A small model that answers yes/no questions on an image's attributes, trained from scratch: encoder activation gelu, 17600 steps.
Rows from block 2 of the image encoder of a small model that answers yes/no questions on an image's attributes, named by matrix and row number. Rows with one number belong to one neuron. Each number is 128 + 32 x the weight over its row's rms, rounded and kept within 0 to 255. All counts start at 0. Numbers have three digits each. After the name is the row's rms in percent of the matrix's.
After each neuron's rows are labels from the 100 images, of 14848, where the neuron reaches its highest value: "patch colour" is the nearest of a few named colours to the mean colour under the peak. Only what is clearly more common there than usual is listed. The data: dead-leaves pictures: piles of overlapping shapes.
# fc1: MLP up (encoder.blocks.2.mlp.fc1.weight, 256x128), inputs 0-127
# fc2: MLP down (encoder.blocks.2.mlp.fc2.weight, 128x256, transposed), outputs 0-127

fc1.184 110:148103148093092128185136141079099149093133136163134138141093116139157103133175122124125082164119092172028070226135103125179036108156152102142151158086129081122101126146110085110117125144091148116117123152142153148134171134158139107139116143129111137182150084119120156117116099081084182124192086073133102143116094145128113172083132152107194104104116117044115150131157156085167102109122
fc2.184 102:070057097118100127083204111161156140140107073107096114096110087114080164110123181125124089119071132179138114152117128134129132115092126129110074102160186191122139178111112183150171047099161095132107134136092134172093123178084106148122112133170121088170069083136079120129083177147174119111170126164088126123078124160093152127145172101117067120155132144126125149087161142116104119094101
patch colour: grey

fc1.77 093:112123145133104151123143168156113104123158079063110140117162136159162049098132149126144116179194184123153136115111147154137203025089078122167121155128115110110124102140126127124112159137140079156149134114161166104114138070064211126171158082124144133101155128143096055141123146148086103168095175153102064148134112105118087157087128080165112079153117100113138149169142117079108120136156
fc2.77 116:132100139152142085114142135109086064145142138149142120184109140165131130083146133074161122120171104179192139149042103161155100145113124144125091101127111115154083102065178127125120135061106141166143071087131126087104168151078084136198153135107072131123099085088119129101075079049111111129104136119142137104155109180106153095138173109082157136168189090144170129131090108140146126124184
patch colour: brown

fc1.153 097:073216136204171133107086159166129170155162129154132162164103139143141133140169154105158127091106222134111156097152125128158134102079089118085064122099113171121113163149128091159132142107124127103106172106114104099157142128052120060126089128138128081169138145143153125100117084160118163096094128131128120158126070096164083159135092146154180086152084093101082169139141083107101066115143
fc2.153 110:116085223087155087084182122130148129103135127101083146113148128135145140156087144051167165173174113138121109124130116123111166158118109171129106093107089117195109144069161174088069190149141163141118171110114115099099107130126126105153128102126168134142120067083173107141098158049118140074151133132149105158127066133121167106121159144134087101043157127139135111111109124165138158051129
patch colour: blue

fc1.127 106:130161143183107108148133122126152175181091129182109120161133099125087122126101100174132115128126113085166106115121136106080083160120105134114173091104173147190166142149142146122132069143078157134098124127073120108165105146129080076145147201189112100099087159075131140116189195107153160088179108060197167155081084134123106121163127143128129145110089180123135103114119162196121101111175
fc2.127 119:171121129159140193147108122105110079156072098167141097129177116160118095096128123109170164196111147160122156104105134129159067136105142114134134152117073108072135137126168114089127054072144165144166107112133153125174149157142162118086154129124100105069117127102197121129166123082141129188145156146170150128120130169115110103082102121082159210177232120131134161182120103165131167129135
patch colour: brown

fc1.160 092:068083114106117163160148105139091154143112156140160153076125126106133147091151149136084146084122096081135250128130147150133057118146066112147120188086097115200167115119122170133105120104121133079178130072114148181125078151109138138141124134152051138152135106138174155108149156109113093160128132115147141122133126067135129090084200133142104172084113070184094137127127111145158131160087
fc2.160 104:175128162085163106155137108083123146110122101134113144143118113091110172099078107124193151118111127123102079171156128136118165059109135114069132154142119143095116082159122085129097144142120146109112099122047186166143124096113132075116076111077176049106154080121085140178106141124110134113151163088111126151140075131124170079121143110204041137133176168141126145081084127097082140102082
patch colour: grey

fc1.121 115:129101123086154050157136133126137146102136134132093159140160114150111143050140103152141160122108154133167135173163103132092187143116060089132143100141160150165115096075102116109125175126144115147166088211111214127123211120166194126110153181168084125071109140141155124121164086132170102142068152120143164116152092140162142125137173139133155137172087087127186160167071147116152109127129
fc2.121 106:152110116072157119120125119171203161162168120156156113115129121149129146116045099121144123094115162175098085106142091124126115198125103130111082080076081156126200098126193147087104144095109168123106140156160111126101087169134097150142155203138086081091120115058104094113135184105109139089191146120169100192091096169119128110104124129151179156136120110146110083124122151088116124075152
patch colour: green

fc1.68 093:153125109147088144146158167120075119153161174154102139112121139140131168219072134142153070100101093171133159129081110141116130108169109112126173123163116126160123145136084104171138089120152096147205150150137077130200133168100095115166173121135111095130092152140089129170113122107096141124111113183121088104145073080154122169115114144100198171135181112147085114095152101108098070064203
fc2.68 095:067126150170102119160128106140153165146139120162112166152110155077126092077137109091092095164091104137124146159147161067100083056089099182093144112079136120135099134135128075075056069142113125117117134164116101185134127046140165123076109133141185156089154137115085099147082128131177213129159092152128159137168119141107125119167104116156117111143101051142146133140103117118093096078106
patch colour: purple

fc1.176 086:137157193149160075125105144164179091131173168032125099100126127165131119209138130146083069078162133137186127126190121104131139140148230141202174133132106123119138107118154123162131131167123169114149096104140137155132145123173145152163110179064108136172115165113183123137134133116104106087108128161183165131140130112197103142083100182123133143187142144149147125159145108145118120159136
fc2.176 091:130172143166103200173142140152127138015141077091173114153162132092131136094187169191147149092142119075115151164127117147154076113125094161084079179140103163130050122073111170105167140105116112097146113114095068132174095081106122136113159117151165150123143187081101150105102118186166157149133129113123101160164140112158095141153101079123139091125127100095133087092141147098137150130104
patch colour: brown

fc1.80 092:182190167155106151115113170095179132151133114130149138100145132176182132105134136203090081182148118171162161129131116138140122086100139138124129052143083099169133184198157156123143124105093113146098121126107138181153145173170122132116145104231055129160137118129105093107133201118130115160162154095133122182136192169081100142121144113165123105119120091165108124124092137134141057106145
fc2.80 093:166093141116097155149111135101180065113162132103183115092135127118139097103110134088087045091140067097158114092115124141104114086146153129116115082152121094093153179186210105178093189100147101108046070115174091133094101120115182151168176111116102111121131048169131132142188082111141142141095143156092145115139145123125136148098112104099108138139144136156118184104091134091092118129159
patch colour: pink

fc1.150 089:162156067118100143163056165064063131120132145104130149094170094136115083171171107164080130131157072087111185161138092113172125190123132121161073116127124162129091119093198161117086093137085113145100081091103204110123135157127098122125119105079154110168148154139108096133146177156086122082043150157098161125159126117153083084088126149090140136124109118113139103165151126098126155106162
fc2.150 098:105148152183164128123088142144111127143120128113135132255080126093148117083122118120177083126092119134118108097161093143136133131135171090091147150126116125126152163126124149137176096123152144124147136152089203130148221120170176152101132092165096093090096132112112127128155094127134107095153132090167166102126189116114060209136149111169180143160167174183111091122187117141116105161105
patch colour: red

fc1.49 115:080187111158124154108128128147123069111130139108164135088114113167130175109134162177110158133109116137131141177112165089111087141061125131159139145095108113062196112154160173108151151115100199168121140080079100083077120145129113128133125101142163032146205134146115072150109160159090183125189136171121171195146145139102076175152109144127090098073133119114124149141149160113107144145121
fc2.49 093:137154141090046103148126151058184131130135082135114146151137126150198115172113164096124204176149148131177148097147164138171166153124144136133097178096142130151106112109066075119091126132098169159207182179126191154182070119153139129140155108109090103127168167117123135166170132120108174119109089132119133040139115122132129102125099146125070131135137109113102172173167134122145131079153
patch colour: purple

fc1.55 086:135158122105144128159110130112091192046107095118170222083104130166152123057134126122109134131103095084160118129110130117157114116181164131149171092185165132105184152169119121145110097141188150102107128092162105164106130151095153178108182170082121125173092146115146151153090148133135159130129101069170139136095100084144104137085148067131120135126044150091118204100131091159127104108105
fc2.55 100:075156159172080077115078149147151106074116155132117161164168147091118192034182049165167192137104112126155145079095168137125125139101163138113145090132160144120096090082160121105121121174105118123144155083146172131068107135150173159149116110122176139137141135151084098098170071133130079157090141096084091120076097098140170102105131104083140146139119097112101079120149118147172114116098
patch colour: purple

fc1.76 081:117073105134139131135118170057130130091164186135139149089176111119105099120126106149092098106102097117130127128159062121150158094141107117165128129152165114132104121128109088191134116187161144164161102063135167179139141125158156137109188149121062097134146097087119099174142072092126075139167066126189159096083119075132090101131121156134087060103146130165127089116079091103205118122082
fc2.76 102:179107100131185151126167141095158125096085173122113090094135087160135108114168146170132112148122101138172098122116141108141166163172159096151134086168114169099208159203099119162129127080161101137109081061135104170097109070093107155107161109088093147124090141140157131105103133184168076153099061131107137101151151111102145091112142124090219121107107149178112187126154101181109160135133
patch colour: cyan

fc1.12 104:141114133210147126156110151129114157118135132121149215174109100057182108164144104119172108124146077052112142110126092091118122129116130092109147153157104115092162161085176139187174102153172142174107056165151146102106143105127150138088125182110121164156137138114153138129167176124116171085149134112171128089126139136112100136110079141039154140145110128142213157082122099073087097121139
fc2.12 108:137170097060083148159122094112098104102093129170169104130134095133163084112075198140186157102138124138118098085102162207152168144132117110148092142066168117191093083141107133054047142101106057120134148116155097123088147139074124147162125089211123164079137156120150098126115163103151110174156153145123158107116088141090092108112180147122134111127140074146087134155151129130138125134138
patch colour: brown

fc1.214 087:099136166209094089167051169134153123118120113130074091150156174165107089103184151215174114117131137094148123052119148117146119125146094150134148110107146066137137122155155171115142074132135110126160089078137135114146159158160121162126172163185089130128161095169087193117166187113124131117147118117107159138146124198147132145087132145106112123131140195124152161208097089166108144116118
fc2.214 092:151158166110112167185125087111105152120140145178078133134173108129121201109151188135140135121137182122118131129126092125095115173136159051123157134144110111090113104144156115097181147181149129119084101117138118158144124095061095136058122160177142131176186116120084140163132186114126049112163144127104079083141146150123103124168166102127060151135111124128110037106115166110121158174066
patch colour: brown; black

fc1.79 096:152140126108117139120183133132144154104216187154154115137158154161184172162122103137153125161147137177165130139134138071087140142100064125182156145123171163133114111098133139121130087160163134179110115152095110177083098096092141124136154103084118173154065178131166084157103185137153160176151120086122088145188126102194199181144104105143152140102091176110097154112104136067123104168121
fc2.79 099:069111091116156182110131148106169188100138124099096163109159094112158104153149144153189107102147108155183179161148186146108144144150182140130169136108152114077149092142175104127175131157179126134110119112173127138097150114132156142155160122090119157191095092125173140140176094086085106143073097125138186076137117077118144105091143142101171169135072175094152169131182060099117121193119
patch colour: red

fc1.142 088:144094131160125122132057139101115145081132119119143164116129162107156060098160160089087101109134126095127065130099082149063101141131133179109118150138065091111108122122152128132073152145126110094129131086097113147130117140201109135191150144136154105137143124096098116087151114178169054110098104161130159077106134085136131131097129210141154110169150055226152127174121152145197167123126
fc2.142 101:112127094141124145125148134113077080183144133148121171132106112075217141120199070132165129154116145202156146090125153110148122124160163058113151113109171137074122092133118119045154151133100144117159119092121125126161152098090147100066136126118093122101172168171145147141135131154089124110193190084054116145107151135122151111136166064107127126158097125158150156073140104074069117132097
patch colour: cyan

fc1.164 107:106150142171133139114160148114138165171068159122180113175180207134175141135061150111166139135127117091130132144099156097115032165141089106135127182138135110103163114147142152125131126123085100126113158164194106144143131142148123155140156167069116067203119191166093101134129084130187139166116151196133156141128151149081150125177135110135082150105121165136128162085155162169153136172077
fc2.164 093:184107136195156078108152140145099135161154027131126115116116090138145096163126127178112103163141125109075118151126155113109077168162108128151140091143121096143126197116156135122135156177108167126166129178125094132118100082128113121120120160119113120037089102167145140147128120108156210128107135068060133110140109127125140099196133159114085198130164179200165153114096133134183163129136
patch colour: purple

fc1.251 100:123057177105103108061149145140133083075150185137151104109124156160116096117143126159183139130117066130157133173089162159068170151112136122133086132116099153115101085152168184059138150186111137132154170146112172122093114084197151160124077174136157212088124120080094106135091140178127117117159210111112142122094126141149139115148158135123082102179134125116098090136162157144105099120103
fc2.251 108:087078134139124123162131095144120066046090100166212162132130151077169097114131161144133127188121114129156157143140173097062141130128136145095158111150136123090115127119158100127116152169158142160136167064144155144165122113134163127116188087145164118071108081127169119208080091073124145104143135135175139167146090117190130124182104135128149118144147114126074200161170141132083084114094
patch colour: green

fc1.207 086:141125127168139081164105065160068104156156096101168120082129155108172069157094170130118098094175100128130137134122166142112079132185131207138153094160129085124105191142130187136154090080075110086189141077114104126120072124141121038174169126111106133124163136093124065127143148149119170150131149166160124168074146116112094164124116128168152095155126162190131120154143128179143122124117
fc2.207 091:193132140150101167097178157121167195114149125097136180162142084125127126140162113126111074132098116131098096157180089129060134158152123116150111139124129110123146110087135152137079102157148112143159111143179113147170161149137122132090071127157189162080090124126131150161168160083097079149192158093055098071081183110120148069088153176152127108132078092116116084066095099118094093142140
patch colour: white

fc1.235 116:133172135098195116137148131179089089070189087150078123167101111090141119151163143116137140069090157118199108179115115166144150103097149173139115106145087191132122114083136159132170069114170139084115102145106189127157074103137160144068156163192122080150128142124151111093113123123108105203199174145121127088116090175109111135117108131091116085148102175137148136178164102107126128121116
fc2.235 103:157086106123096112107202121122167160140119076134120119080221090125113118060121088081141105095088145159094096103155147080199122126130093099100132118114084166100107147150111099147119134130124099111167128122196131093107140137134061121113155154154143141107098126085145152123054101170084128129176161126095112136160137115123194137092113135080146165134116079151076131157155171224140090097137
patch colour: green

fc1.86 087:093091133096111101122103102081117137129135139179146137152125101092175078112124115101110144169107080111159135181187140067139117113105062086177128107154143145161121084130128098150158122181157081112143076088090120114100113160095070151104183144173085130178156107106120179192083124107107085092138144147162128133145079172023131133116123190089127108115156164133140082106115132142135165066142
fc2.86 100:112111104116175114055143086095067073085143123112144132171114176121191129077131113062154159141172226088135103118135141117129135191151132189202103165183149119159122097195104122142121129118140106129155099124149095116100135147101105184145099117080073115151108122131124141108081110140124130126133136117126143065162128127132139108130138183083128184052095122147186091082141142142095114108107
patch colour: blue

fc1.179 087:137173101181088081096079068135149123084154177141130154102194130133165145127200147089087116129155177218155156144057155128152121081116215104123069125085118094107123098100158132126138121149111117101097141096127138165079127122122085165101145119184110100179121129140135122190123132162163149109175095158127174144085108125122105134111089120178129091121175143175122141125092143118166149110179
fc2.179 091:095127116132103115144106176162154026050196148051140157106154113134131134189121100116139084166167125104140135107140130195144160101129136059127139127163156171161151111137162126158088135146147100113157151171092143100118145139104131124113146110116170119116121117160110173135156134122046120105092184162175130082141136103130171123073126134080181151100175141152117120085072143080188139151171
patch colour: red

fc1.203 090:105120137180100056093158121145097126144113183137114151143149122193145118121177164133154153104101147191150165126140094125146175135142107093152132111178215097101109167110157137082159172156095105136089121154130141093122114166193153125144106150158152156120103187131176102206151128136099168080179185117091124145145137164128082117144109076145142053099074100119150111170115137168149121196119
fc2.203 095:073145191107152108091097082132181126109056122176104141121091148104117169141152091108138162153156182153073117092116087109103106101158160139156144156167162117144128116149146150134101137126128104134110130116132173166087100170065092147117106153115127129135141127120125112114176178155094169166055134210133144065101058187130144125154144127136124149092158056154189149088076151122091128076160
patch colour: black

fc1.177 086:145087134089099116130107185120126120141153100095122146112109115133112097091085120189160126122062116163109122144069167078109160118074120127119084110121153116149094186135135119182076098159130160116094118128161123069087136095034078034136224112106136110128134120105093159092146153174118133108146151104098119090096074127156092080104109108091136070099140070177149138106099116120132121117121
fc2.177 090:107122058141167114111195091123089174106111075149114145110160142136196133160121155071143093081203128141139140108132119121157086146154120140095146152139144170116141133116120153149107122124132082168157122116136169100126155140123161101076129116120142120109179087111108199109044107103114129200150155113134101108084162149227187150075151158128183103130174120182122157089123144124096178106103
patch colour: purple

fc1.120 096:123132151115152074150194094179211127131154129171122107156086117152141173158151048152085102155115105149116158144113168060111172092129093153127103116120115134128094144110086108114121108097128126116082142199167117061095173087136147161080125105059157179192149195148157072133096139111150131096090158107115166166171091146155156163138144101112108090116116165142138125112133168127109104146177
fc2.120 097:152123138109172130125102107121099112152140142145142084068154119131178172114187107071126142143127140171132136148123147087079131101106118174094096098095203142140134083107079119146137163129073099127128052079115108168139175102172084096088129090116158152145195157180108063123174096166073051123163112155050089120115115107099148079147120141128123112140093087146089097168137091098136138141121
patch colour: black

fc1.58 100:206101117093134084131093104122122088136166143156111068143121177159058129129160138146130122141108151063100139094103091143114144109130143137085150089149099142134154206097105219110151162163165144095109123155135125116089114186127165106098183082138142125139097165143136040151123136123118188179162130088139122099103116103113077064108100165153148098182173110185094116126117130151159077133119
fc2.58 107:178139170134140073126161162104155149119138090100148110102130079141151082135143083145202104096190086198152166110159145105168124145137169141121121085169090100148119169165166176161180116160155137155174114112138148123086141148097124132124178092092136153034135079108119143117112089102074145135177090133137073117129113135164126167136129165072131133116146132209149081103073106176147094116123
patch colour: purple

fc1.199 098:138132140131138128127185107119112132127069123135128161136150166102120091115166151143126116132155052198135147167083098099163114142106086085123118121153127056065176094194111122075145110088130170123099180141108156184155121105173138110115103127136086162167129117163144145152119120140156134158127120159164120166088116181179132144128088167129060155182056183055122112145125104176203135154116
fc2.199 098:083107131153149149131153109147106120137128052132073110131097121127123121105116120131144087087170109103212142139056131068163122144168159170144120093110090085118124105157091135096097128151070132148122141134129137138155133102126111093154099077149127184154107053144110079084112144114177124198213079141149075129084090176069110052134108143140116141127097091144142116136136161084158154076094
patch colour: brown

fc1.186 118:118153135158146111076130124096155169113111127142145087140135134088140146143118073112184200092133157180189123140163097180115131097154116137092134184162151185148141122178151182180163111124095191165081117110181132088116128122089127069119170125093141147054161135075185141122117105118116140172136162151148077147159172160137096200118131147135131113136139093063128194173120108133147119180137
fc2.186 098:156122127163166124094145065085084133147090150096149108084078136136172126146107111170116155116072148134106116129114104090139120113023149051105157156155105129056082096136136101141144131163159147122124150133158129111147096161105177169201154130121126139133148116167100124086113053141110094098115168138092067152143109092123162081127137144119077037149154179131095158144146183115103158130148
patch colour: blue

fc1.208 093:099143154112146121165147156081158135136083093119112206127123120186130111112139090105165131137153081105140132127106145137170166082091168111160151068149119152149115079059118113111150185136148112130150125064043174141068161148142125089134151090099111123154161098137045132089051132105111129159088156078117146157108119067165206148122094141155111076168090137094126112105143160143104116126113
fc2.208 094:142161112143098160218106154140119103083115165149103128107161115188154144081147090119132208061098128100144131086119111137124192059120163115182179188083114153119152070130148133154114121112129149080122116158116161125173142147159137126149170091139155161112097135143080145145125087149079142170145189127122103181096181088075151145099118108073171107100151108112100163120101131134185125147076
patch colour: blue

fc1.218 097:130140089091128110116122157044117083100079131137161144160163149131160126115101039122129087079110133144166135090072161105150171139176113144129077127114103109137099125144125116064092132156071169138160146119107144107117102131132076080076085078041088119078076090176104120104115137136169108132148090138118103131122130120136074089134070091123175115086111108172104139135177178136145066102132
fc2.218 097:125099101148116112205138179084141114127140101094092106074127132156098054116136166144124097103125107180147125093106071174101103151065120091164132106150213137126153141147107123132136149200117046085203151080113130192129160166163142073146132129133097071165173103102149134133143109117124103119118105123116138150109140130115169136104122176131106197138153118159127109127092114096059156134065
patch colour: red

fc1.210 095:166155142090157142056150178113084065153118194146098161102125112083154038121181134146126141133112139134136151149119123133107152138082162099136111118109150180092073143173148151137085129183152132142154125094144142087191092104125121153127120137155079131198108093181177089128082104154162118114172126130124121164114234157142175126141131183083123081121133076132151108159125129139162127175134
fc2.210 096:113096128128127169130068181140087074130114096133159181123107102105095091173069152139131106111176163159153114126199132116130200139159100119093108143170077133102124188159118157112115120129133091091146127130124150121142123114090102158118142042130144123111145157153140095125201125117082129095088061079099134193162172135095113125086083107166120190130170100048111155152127115074114085132128
patch colour: purple

fc1.144 076:152155097124101070177162117091116153113127157103161075179142119134095109127111142078165126122092071124098126139108144161141186150118082131103165109135154150155149161100148192126080122103122172127176110162114183185093119139183127148096112105152153069174125114117141084126170115145131106114121051177177149059039094157063095142112116186177149122151152135186108139137139156155119144140106
fc2.144 103:134113122101135153090091146127081184098158177139140151115161155137105077135138118136123094080167126080142142122147173135132110071115176133157103155199140121132145119144155160069122183110128165144148105129120142119082102097122106109095112109071075134200192156170069094156201114069182137121111090141044130109126147138160151160172161120122161104160116105108102153104141093123063097200135
patch colour: green

fc1.169 109:081176153080136163126123150109091102169101117155134125123124117167102116078110188088154132109179130157172165085137111116116143120085118112070164159159138108137154103143118152132057116108137121120129149104071081177144136133087128168072154078096186103141143176105152142156135129139116113137183139070186148162178135110084111108092171181133105118189202125145107137187128174101131114077202
fc2.169 101:162154179109106152093138121113192166148159110130189147102155145139152121082148058116142076114066124129101144127130143106105126111118145110143058135156095103076166108161112159098115093194167147088162167175158089192123134113124056122055168169157116074101152091164076105101106159161134127109171188122129132111112106133105101100122072149091167170095127096165118132115132172129134099174088
patch colour: pink

fc1.52 100:156119154116176111195162156099102198067120113124139049133139137098110167152103141090117084167138159092091082108176101203134128131158121169164135121131130125140134144117159132138131110113119157103161122143130154129103081084084110121160123097088127126117154136169155122057112086114090080120079158185170164121152146141185138182153128158149107165169139157108154103063148217137192154087140
fc2.52 105:085123088133116213041069145127101080051115123163141125130125092170112146143157117111153125165166130156122124136098125098100189137080158070182098166190131091099102149093155128151089109123118107124122113131098145142103132166097156124113071129118097110144154145086123188154181114156086149136157146220172150096150124160159138125150144103115131185131149137113102212174133112135156178141124
patch colour: green